A small CTC image transcriber, trained from scratch: 32-pixel images, layers 14.
Rows from block 11 of a small CTC image transcriber, named by matrix and row number. Rows with one number belong to one neuron. Each number is 50 + 12 x the weight over its row's rms, rounded and kept within 0 to 99. All counts start at 0. After the name is the row's rms in percent of the matrix's.
After each neuron's rows are labels from the 100 images, of 14976, where the neuron reaches its highest value: "strongest on" is what is common among them. Only what is clearly more common there than usual is listed. The data: seven-segment displays showing three digits. In brackets: how many of the 100, against the usual share in percent.
# fc1: MLP up (model.blocks.11.mlp.fc1.weight, 1536x384), inputs 0-127
# fc2: MLP down (model.blocks.11.mlp.fc2.weight, 384x1536, transposed), outputs 0-127

fc1.408 116:56 54 41 48 42 48 79 64 51 62 62 53 67 64 46 47 04 65 23 54 61 14 63 41 52 57 64 61 53 48 65 34 37 23 56 29 67 35 62 32 66 39 50 45 44 43 55 57 59 17 36 38 68 48 38 66 44 68 59 63 52 55 52 49 71 47 33 53 51 47 57 31 52 58 59 44 49 60 42 55 47 39 53 55 40 52 59 57 22 47 64 38 49 59 85 55 50 60 57 41 72 44 69 41 54 55 45 43 44 51 56 32 50 57 37 54 54 66 42 51 36 63 54 57 35 49 42 46
fc2.408 120:53 34 44 36 55 36 44 49 46 46 47 37 66 38 70 61 42 84 45 42 84 55 22 47 58 49 53 58 41 63 43 40 48 53 54 45 56 52 57 64 49 47 52 21 49 54 74 54 52 48 44 67 37 44 42 47 43 37 54 52 45 44 48 45 49 47 59 46 51 45 48 45 47 46 52 77 45 43 51 41 45 32 38 48 48 69 46 62 36 42 09 39 70 54 57 56 33 52 44 55 37 33 52 48 50 46 67 26 60 56 65 48 57 48 55 49 19 45 49 42 41 46 45 48 30 17 52 35
strongest on: the digit 8 (97 vs 27.2); the digit 1 (97 vs 27.4); second digit: 1 (97 vs 10); third digit: 8 (97 vs 10)

fc1.123 097:50 60 64 64 45 58 53 50 39 44 68 69 49 64 35 44 49 43 60 42 62 39 55 74 53 68 36 62 29 55 55 37 47 48 51 51 46 47 52 67 46 46 42 39 45 52 30 55 54 43 37 55 61 21 23 39 71 40 76 56 40 66 49 71 49 52 66 31 40 66 15 43 48 60 77 29 39 62 45 54 48 53 52 46 60 48 53 52 63 61 36 65 41 49 59 70 73 50 36 43 47 49 59 45 48 56 42 57 39 51 55 53 78 46 47 59 54 48 73 57 34 57 31 61 44 45 54 52
fc2.123 104:53 42 58 62 58 47 56 54 48 49 43 46 40 62 43 20 39 92 40 37 49 45 69 54 47 54 43 54 44 51 53 54 53 57 49 34 54 57 69 60 77 53 37 28 49 59 81 46 59 53 39 41 45 39 49 44 48 59 36 39 47 49 38 42 55 48 56 52 50 52 52 34 52 49 61 64 59 57 38 41 42 39 52 52 67 61 46 66 83 45 41 34 63 56 48 50 42 51 20 48 80 44 59 37 49 52 52 32 64 56 75 43 49 61 76 55 55 39 60 43 75 41 42 54 53 42 41 37
strongest on: the digit 8 (100 vs 27.2); second digit: 8 (90 vs 9.9); third digit: 4 (53 vs 10.1)

fc1.272 103:54 45 31 42 34 48 79 58 45 28 61 62 45 38 70 64 67 43 66 45 67 52 60 29 54 46 53 34 39 49 49 48 54 29 39 26 51 53 54 61 35 46 53 52 53 53 49 47 56 79 52 41 27 47 60 38 49 64 19 55 52 42 64 55 59 60 57 36 43 49 54 64 44 66 55 47 42 39 50 56 70 48 56 48 72 67 75 45 60 51 36 67 60 59 37 57 62 77 59 56 55 57 42 59 75 61 61 63 45 47 48 58 77 72 29 50 58 39 40 39 51 29 39 68 58 49 37 38
fc2.272 105:40 43 47 55 51 43 45 37 51 49 37 47 62 55 51 25 50 62 51 45 62 59 57 51 56 57 52 94 58 54 55 99 43 53 48 42 52 67 81 47 81 51 77 54 54 47 82 45 52 62 29 54 57 61 57 41 58 46 31 48 49 39 56 47 32 71 52 53 51 46 47 51 55 61 58 18 64 60 49 39 38 35 58 37 68 55 48 37 31 40 38 38 55 48 41 44 52 47 56 53 73 41 45 49 60 55 48 39 43 55 66 30 52 72 42 51 33 50 43 53 13 51 54 47 62 70 42 49
strongest on: the digit 8 (98 vs 27.2); second digit: 8 (58 vs 9.9); third digit: 8 (47 vs 10); third digit: 5 (45 vs 10)

fc1.520 090:57 64 75 45 47 50 41 64 64 52 40 30 41 53 56 29 61 75 69 41 48 59 64 54 44 51 33 59 48 42 41 47 40 57 50 54 48 52 55 58 55 55 48 70 42 75 31 62 47 87 41 32 66 70 60 46 59 70 42 68 64 52 43 72 46 36 43 46 52 33 44 54 57 41 57 62 50 37 66 61 33 77 63 35 63 52 44 53 38 32 42 48 41 60 61 57 45 71 50 59 27 46 36 39 53 65 32 53 59 51 61 46 58 58 31 65 56 62 42 48 66 33 68 56 32 53 44 45
fc2.520 105:48 61 46 52 57 43 69 39 41 50 46 60 34 65 36 34 54 50 47 36 28 26 43 45 50 48 42 46 61 52 71 48 55 27 44 44 46 53 08 45 50 45 49 32 44 44 73 64 45 51 77 43 50 46 59 50 51 36 87 51 46 50 43 64 31 53 45 41 51 49 45 62 58 65 51 62 48 56 86 64 22 47 43 68 49 57 41 66 92 55 49 65 55 43 37 54 53 49 46 43 43 56 46 36 56 51 83 33 72 63 57 08 48 57 54 50 48 50 52 45 27 56 48 54 60 33 64 31
strongest on: the digit 8 (56 vs 27.2); the digit 9 (54 vs 26.5); third digit: 9 (53 vs 9.7); second digit: 8 (50 vs 9.9)

fc1.741 113:34 45 39 38 49 44 64 55 63 45 43 37 44 41 47 60 69 39 48 49 42 46 33 47 40 54 40 52 10 62 18 58 57 50 54 50 52 40 66 44 56 39 57 60 32 40 45 50 55 53 69 52 10 44 58 76 56 32 41 29 40 45 34 74 47 30 56 43 39 54 69 35 31 48 47 41 62 23 47 56 39 28 46 37 47 56 48 46 61 53 50 50 35 52 45 67 53 57 66 50 42 59 69 59 33 41 33 53 68 32 51 46 58 47 46 77 44 73 42 35 72 38 52 59 35 61 52 41
fc2.741 114:46 55 47 33 41 35 64 70 45 56 53 45 61 55 37 50 59 39 48 45 48 66 76 54 48 50 57 68 56 44 42 64 47 61 51 16 41 68 59 76 58 44 42 56 23 52 51 57 37 39 68 55 49 53 50 59 54 32 50 52 35 57 54 88 45 63 54 61 52 51 48 46 28 55 46 75 70 55 74 33 59 44 55 48 47 48 51 48 33 36 49 38 36 48 58 42 64 52 88 46 51 44 45 78 47 44 49 56 53 60 39 57 51 64 37 50 50 44 48 42 28 43 55 47 18 57 53 63
strongest on: the digit 8 (69 vs 27.2); third digit: 8 (65 vs 10); the digit 4 (60 vs 27.4); second digit: 0 (53 vs 10.6)

fc1.652 112:38 51 53 39 39 38 45 46 54 39 61 58 46 48 42 43 59 53 17 42 51 52 39 54 61 45 57 68 40 60 60 53 39 71 40 51 43 43 47 75 47 49 41 39 27 52 38 76 51 39 49 36 67 59 47 49 36 37 54 53 51 57 55 34 49 56 68 33 43 52 48 77 60 37 88 69 51 36 48 40 46 54 59 52 63 48 62 54 56 49 52 47 55 44 55 56 36 53 51 66 39 11 81 52 56 46 51 47 49 28 39 38 55 35 42 40 46 67 43 38 62 53 62 56 40 56 37 70
fc2.652 106:52 53 61 59 47 27 37 25 51 58 53 44 48 50 48 00 57 28 58 30 45 61 78 50 48 57 42 37 47 56 42 43 44 49 60 80 56 58 27 14 33 44 45 54 71 38 55 55 57 57 69 49 50 52 56 47 56 42 89 48 54 35 47 54 43 43 49 45 44 51 56 58 38 58 52 64 40 72 65 77 47 54 52 51 48 57 51 50 66 55 46 49 73 47 44 47 66 53 68 55 35 62 45 30 49 46 51 40 59 50 47 44 47 57 40 48 42 40 40 53 35 49 45 53 39 42 46 41
strongest on: the digit 9 (63 vs 26.5); the digit 8 (59 vs 27.2); second digit: 9 (53 vs 9.6); third digit: 8 (45 vs 10)

fc1.502 106:69 63 71 56 46 40 50 68 47 49 53 66 53 57 58 53 28 56 60 52 41 52 64 45 52 58 47 42 06 53 59 74 63 53 50 36 39 35 54 42 22 56 70 48 49 53 52 46 52 49 66 47 62 39 57 40 54 34 42 59 44 59 37 34 49 76 57 59 57 35 25 45 60 44 56 52 37 49 52 50 56 66 45 47 60 52 20 38 41 52 44 58 48 55 64 44 66 58 58 62 47 21 36 25 67 56 29 67 48 53 50 40 44 32 55 59 54 71 56 45 35 60 52 61 21 53 64 49
fc2.502 113:48 70 56 49 52 43 46 52 52 48 41 55 29 49 36 30 50 76 46 45 49 38 72 55 54 51 43 19 59 63 39 54 48 37 50 40 56 62 44 65 56 54 42 61 52 54 47 61 53 40 69 48 45 34 51 44 48 50 33 49 50 43 48 68 54 61 51 27 57 49 43 50 60 48 49 57 52 54 71 42 35 58 66 49 57 34 50 59 75 54 33 31 53 53 53 50 42 48 46 54 87 34 52 70 52 47 65 30 50 60 64 36 51 52 81 56 36 50 51 62 01 49 52 49 64 42 45 68
strongest on: the digit 9 (77 vs 26.5); third digit: 9 (76 vs 9.7); second digit: 9 (51 vs 9.6); second digit: 8 (25 vs 9.9)

fc1.438 089:64 64 59 51 75 50 62 53 61 44 51 35 44 44 48 52 77 57 60 46 40 60 18 55 59 55 36 34 42 31 63 36 51 37 40 39 54 55 52 66 25 42 51 41 41 55 59 53 48 56 58 26 53 74 57 63 59 49 45 54 37 42 58 47 32 63 46 40 42 32 53 33 53 51 64 40 41 46 51 40 20 44 51 58 60 61 35 40 51 46 53 53 51 46 56 63 56 45 64 60 64 73 33 45 54 55 32 71 26 42 47 37 32 27 55 54 60 17 49 17 14 62 20 49 42 61 68 45
fc2.438 106:52 76 50 39 58 66 59 54 42 53 40 48 15 50 64 65 58 17 47 47 50 27 57 50 54 52 39 54 42 45 19 44 48 44 53 64 51 43 76 60 71 47 47 30 34 61 65 50 46 41 48 54 44 44 50 63 47 53 55 50 56 47 47 77 51 30 46 20 55 59 47 56 44 43 50 60 66 28 79 63 49 60 53 66 55 59 66 53 30 53 43 62 55 50 54 54 73 49 63 53 42 75 47 67 51 61 85 53 62 56 61 30 54 43 45 41 62 51 44 58 30 49 47 42 63 53 46 51
strongest on: the digit 9 (100 vs 26.5); third digit: 9 (100 vs 9.7); the digit 3 (59 vs 26.9); second digit: 3 (53 vs 9.8)

fc1.91 114:70 63 48 41 35 48 54 53 47 43 36 60 51 41 56 54 56 48 46 48 52 64 61 52 50 56 42 46 61 54 52 50 42 64 32 55 39 38 54 41 31 45 49 33 45 43 37 75 43 34 49 40 46 43 43 46 32 59 59 64 35 55 42 33 66 53 48 35 74 51 49 53 43 67 73 58 32 38 49 61 37 40 65 33 58 30 55 50 53 51 59 46 38 42 48 55 41 51 37 68 62 46 51 77 60 60 50 72 59 43 53 56 64 44 24 36 53 35 47 32 43 37 04 51 52 67 47 54
fc2.91 116:49 49 36 19 54 52 33 62 42 53 41 42 41 37 44 46 52 57 45 49 70 65 30 57 46 46 47 50 57 46 47 45 63 58 43 46 55 67 37 87 70 57 53 38 50 60 66 53 57 45 43 37 42 53 41 42 46 26 46 56 61 56 59 78 54 59 58 52 48 52 54 52 49 58 45 48 70 35 63 54 80 34 43 46 50 34 68 70 32 41 25 50 36 49 68 42 34 63 29 54 39 38 49 71 48 45 24 45 39 42 51 54 55 49 66 43 72 52 56 62 57 51 46 50 46 49 31 80
strongest on: the digit 9 (81 vs 26.5); second digit: 9 (81 vs 9.6); the digit 6 (72 vs 27.1); third digit: 6 (60 vs 10)

fc1.49 072:69 54 58 64 49 48 41 37 50 61 49 63 54 51 25 39 37 75 34 44 49 51 53 48 55 67 51 74 31 39 43 54 53 56 50 40 47 40 49 63 44 58 44 58 52 58 47 40 55 46 70 71 41 49 57 56 51 47 55 38 50 51 52 68 46 78 69 39 44 42 66 45 48 59 81 54 40 34 60 43 50 52 55 55 55 49 49 44 35 57 29 76 44 49 50 62 66 09 41 43 61 78 40 48 34 61 47 52 45 55 60 52 56 54 66 70 28 34 34 63 35 50 24 44 68 60 45 47
fc2.49 062:53 40 45 64 51 90 53 59 49 52 46 54 58 39 53 00 55 32 47 33 38 59 66 50 47 44 45 39 59 37 54 57 48 81 51 17 53 59 56 57 50 44 49 00 48 39 44 43 52 53 66 44 41 52 46 41 50 46 46 44 49 38 57 44 44 44 41 62 53 51 55 44 52 41 42 60 59 56 53 52 46 36 42 51 43 43 25 47 61 46 56 44 68 46 49 63 50 59 24 50 31 40 41 57 57 41 47 49 67 35 62 61 47 57 45 44 36 52 55 49 99 51 50 49 53 56 52 37
strongest on: the digit 9 (58 vs 26.5); second digit: 9 (58 vs 9.6); third digit: 4 (47 vs 10.1); first digit: 0 (41 vs 9.2)

fc1.546 093:67 56 65 46 62 45 45 55 60 55 46 29 46 45 50 49 71 53 60 47 32 75 22 54 56 51 34 46 42 18 61 42 56 36 38 36 59 45 52 51 32 52 55 52 51 48 46 58 51 44 70 21 55 61 58 68 51 55 33 52 51 46 39 46 47 71 47 46 43 24 56 43 55 51 54 42 49 44 44 45 32 42 47 50 52 64 40 38 53 49 53 50 52 46 64 48 43 50 72 61 71 62 27 57 48 64 42 58 42 44 51 39 22 32 61 62 58 30 57 29 23 53 16 58 51 44 69 52
fc2.546 111:52 81 40 50 50 71 59 40 44 53 44 44 13 47 50 66 57 33 48 48 42 37 59 48 57 52 41 41 46 44 28 34 42 40 56 46 49 49 78 60 45 51 43 09 31 59 71 42 51 39 50 55 44 46 48 60 49 62 60 53 53 45 51 83 45 32 47 14 51 56 44 51 42 40 54 72 74 31 70 61 46 67 50 54 48 55 59 48 42 50 41 52 51 45 56 58 65 48 66 54 35 64 49 84 60 66 74 47 57 48 42 30 53 35 49 39 55 47 48 59 40 46 44 44 56 61 50 59
strongest on: the digit 9 (100 vs 26.5); third digit: 9 (100 vs 9.7); the digit 3 (71 vs 26.9); second digit: 3 (71 vs 9.8)

fc1.697 095:49 48 43 48 48 42 63 64 62 62 52 42 46 50 61 46 32 44 54 55 59 06 44 40 48 45 56 73 40 60 35 42 48 30 46 56 64 50 33 39 27 31 65 54 48 22 55 74 38 32 54 45 55 52 32 55 38 47 63 48 58 64 54 45 94 65 25 55 53 50 50 54 37 51 42 62 39 43 30 56 47 51 50 49 43 43 57 47 54 55 65 40 52 48 54 59 59 50 44 46 62 39 39 32 53 46 63 40 50 70 66 55 49 52 11 53 55 73 48 64 17 54 47 50 27 50 47 74
fc2.697 098:53 33 39 44 56 27 44 82 42 46 52 44 84 44 65 72 35 85 40 30 50 48 22 55 49 52 45 56 40 59 55 31 46 66 65 42 46 59 42 55 42 58 49 34 50 37 60 55 51 52 61 61 42 41 42 57 48 46 71 60 49 44 51 28 33 55 46 58 46 46 40 36 47 51 61 47 40 48 47 44 65 47 42 44 49 53 58 68 43 53 15 38 65 54 55 59 44 56 61 44 77 53 46 33 62 64 49 56 46 61 36 42 53 62 51 47 45 71 43 40 54 42 42 52 35 41 45 47
strongest on: the digit 8 (66 vs 27.2); the digit 1 (65 vs 27.4); second digit: 1 (59 vs 10); third digit: 8 (58 vs 10)